Weights of a small spectrogram enhancement model: 1.63M parameters.
Rows from block 5 of a small spectrogram enhancement model, named by matrix and row number. Rows with one number belong to one channel. Each number is 500 + 40 x the weight over its row's rms, rounded and kept within 0 to 999. All counts start at 0. Numbers have three digits each.
Before each channel's rows are labels from the 100 clips, of 14976, where the channel reaches its highest value: "peak in band" is the frequency band that holds the peak. Only what is clearly more common there than usual is listed. The data: simulated sounds of rotating machines with and without faults.
# convs1: first pointwise conv (model.mid.1.convs.1.weight, 192x192x1x1, standardized in use), inputs 0-191
# convs3: second pointwise conv (model.mid.1.convs.3.weight, 192x192x1x1, standardized in use, transposed), outputs 0-191

peak in band: 0 to 250 Hz
convs1.148:498363433505554540513537492496552559510481454491534454479502530555517602563583480464474483560445479452506523473425491521491544535419509455473468528470518562518526466524399486472443534520522527456499491476512473498483501455506427474498498484534517471513504503549530490481522547501524511429422536467476480515478569480470537488586488501482564528495452511483502505615544478533530486485492503466493502568524466402518509523460542526553530484452501512505449421503506453463464504575486474493514544465534477507508511555511447451539475490584571476526511536495520435435601527516483447480
convs3.148:503536460486588492540470469463493526431481516472477519550513527461418510456426456472549554491505510491500524513472504478556502471507492501534450428512491503430520467466533519516510471474412568501566523520508564522481578535483471509483487526526462459544484486492475488528540482453483565498530371457514493585499437515531465500513519542535555519513502476463478493543506484495504553478479479468511475534555391512516503405509485518459546510575434551454460470524582505536499525533475493486589473495542537467557552513529446493515518497428511531481528475591436436525495471553534366527

peak in band: 500 to 1000 Hz
convs1.27:510470507445416452469466496511509561424533495473454516508489518475490531465493498484529405450522474476504486494519503540477525548549585470486469474520495512521488465501473519405595519469557463609506475548501515509509506460521567480493512513497470470578516470533535387545530494489561473549532494499502496524462601488495460470476481489518434523507499503471402471532471468570501591461468550509564402532507499445480524447544530492487475544469480507455373497473511520454502504526526545453514538523488464575454539552531517508473513474496429582440536506519491524518449563474467541525
convs3.27:556505523467451534478526568431398460469527509549505462604530539515495580560511472487438512578491482496510513496465505436467525552438452476467538481498489454578530448476596516439436413499465456458522507526510618482538470489516487496453541482483496505572454529498528551503517518476455491511470468471534551467443454486464482490497543469492498550545473468519487514518481519442557486487481495489548519437463463520560475471494533525483520498424525514529543467480512449584521381536487512467477536460534520477570516509575465516536515457562492508522424530557473407520497527487471506494

peak in band: 500 to 1000 Hz
convs1.21:592548445492481555499429481491548527503481433564513552567507485474505473497443482387495502463482412506513554516524465546502499494498525432528502444530565511459583472474511488486476466493510482520510500566487517513528448553431505484438551481491524465514482473506449398483425533517456520454439482519486576540504465550519500461438515527450475492504537516593455512540527510486482549528479490457484546500487487424559567520492466446543495487479478508497489441538537462462538585532536461508506466466541530512441495465546565488544500495378471578493504442478524575461464558486479532536
convs3.21:465486484496520445428481570475484480484505526534504569471576479485529484554510500486618471448515511497499512510474501481559505584491508482487527357499486514527531520524522510548480503489476488512542553501501443514525483554493504437425487486487431468486517479484506388502435457486456506590449407495510467499493507507483503516553507515513523411507520525526503451494479492489480508485561508534469563510557518494497522529531474427452519589451501483472579468455514436465569501449487459508419511519472504468507511512473517485625495505532454588491519414522539446546552509534510590524

peak in band: 0 to 250 Hz
convs1.80:521450425459469479455525460476508547513508462493463489456553545571535441495482455443503588488477526466445562508532505513516556458509522521480436477538525559539431501513547524504477494535495548459534485497493502512419511580474476525477519535485484515484551495489546523462455472450498507474506466463484538478557496521500498545545483508410543465500437485535517518549498494484511578496548447513610497521573400451503509529456385501502504481518540470532467513516552590557486438529471496449390521519522485503362515507481445496554496416516512483517405526492513508455484510533470516483
convs3.80:490519529498599455527540557534579532509509529460507551457585520458510569477446454501474548505528527461502411526508491497468484443518494505537470423495513487479588601537441423488562496540451572514520494503505511496473598592512459465540544483507487504451517493428475479490530534465482485487497552465577447512561542467543488478451458464516523439482476575506494426484518575529523549508512497533494540478532498513510504456471479498472511543476556517452484500489504569534505620503490527510569516509453481544467477524499489454415516504496490479483471467435553535511544531425490414536

peak in band: 0 to 250 Hz
convs1.55:504621504595505450540525464461480494536485561482488512456539459518484493469505501557545490495488439490408472512510528521540539530479478446474492448559489534509507476435493457508442540511526546555544441493542484474446540459502476406472570520500481540590540505459535472522492479555460538504466461504499510455391518556497486476523431501568533464572469495494490475502541523522550429475507516527452536492484490426434462500482516544453550533501492443509457510475550467415514546521450485504499484485467465510538482521548406483477514524508447588521520448504496482560485595475420482425
convs3.55:577488524482564480554565502360512535509473553502507497560502490499510488535514506487477512626469524476514475499453520527521492583518541524480514504483426449529486484467527461482473546459512496584474490530525457449479548513549478502387486484497506512495464524526455437514495522508415502443496462453481378539505438507473497473522473515499537553505523515494478471523511532557439442507495500454521468500543463535400463486529533544487531516489506508519488589535548472573513484500488490599423471547494422495495473538459495443434538502521495414447521563524501564491520489487491578480

peak in band: 0 to 250 Hz
convs1.107:493545510523443522493473484507513550537541489458516491461514498499426518507478537384547504511458544475492570543510500545485517477495521420491492457555527545540485489460569508494448597497483490538493445469518526518483490528489498524522525450467527537511517590551557481482539530566542564497487508554473480474477526535507462457526444446528515471483522494491493505490552552563455552520430488463541546428521511515527504503472501450449567506478496455516616511523520467542496570407518508452478538413443482533588435565523514511521523513533390579499474526509457503415596521468472532478
convs3.107:515500564533519521456504489481478528492464493575479471583502455494501479494530516498418558555377456505491487503511493492524509528531530455473486448476463503520532480446538536498502494534517489573490483528510448532517496553497496467410514491500520453515493418556503454536515459507517524484501501497458541447562500534491494472513429498501465581436568454533528453478553452604433518514402516578429477461467501470431477521468559456400527497568501519451572406519557485443545472525536468526498484557509490477473452525456502466477515458502485470499449484480543551496513576518534607497

peak in band: 500 to 1000 Hz; 0 to 250 Hz
convs1.67:508551532530546489536480488493548556516485550485466541530531453438541517475456483494538446552517478525562515438470499501534438457474551477535493499556489493494452470461467398499519469515412528485559504463587524489513522468573500486497486537468554499534490469521531425418548590431488500487444523487500538458486522477540462426509538558553420509406522556448500548533436489523520548511529518509469537585529496493512463529401462467521496495491506496473508512485493545520481473436501479490508570575505525490509482412520537458473613516485622438522510466472486536499537496518469516551
convs3.67:551535562567461515456526539464479496534567517458536490470491554496570498470472514558558544493548449460475520447546516527421518501453475359523527517429505478483450479480518540444535502436510468527504521538447503522487428523522499533460482481522481548490492623487431430549537490521536530445570477452510531476542502483522446457477453457610510502544399492490502503499512476472536497450446485518509499432513508424507485430541463423557527513528581531518434475530467529497425490484443526524541448509483508540531484522530536491533492472530554491480498485528499503436459561462461499511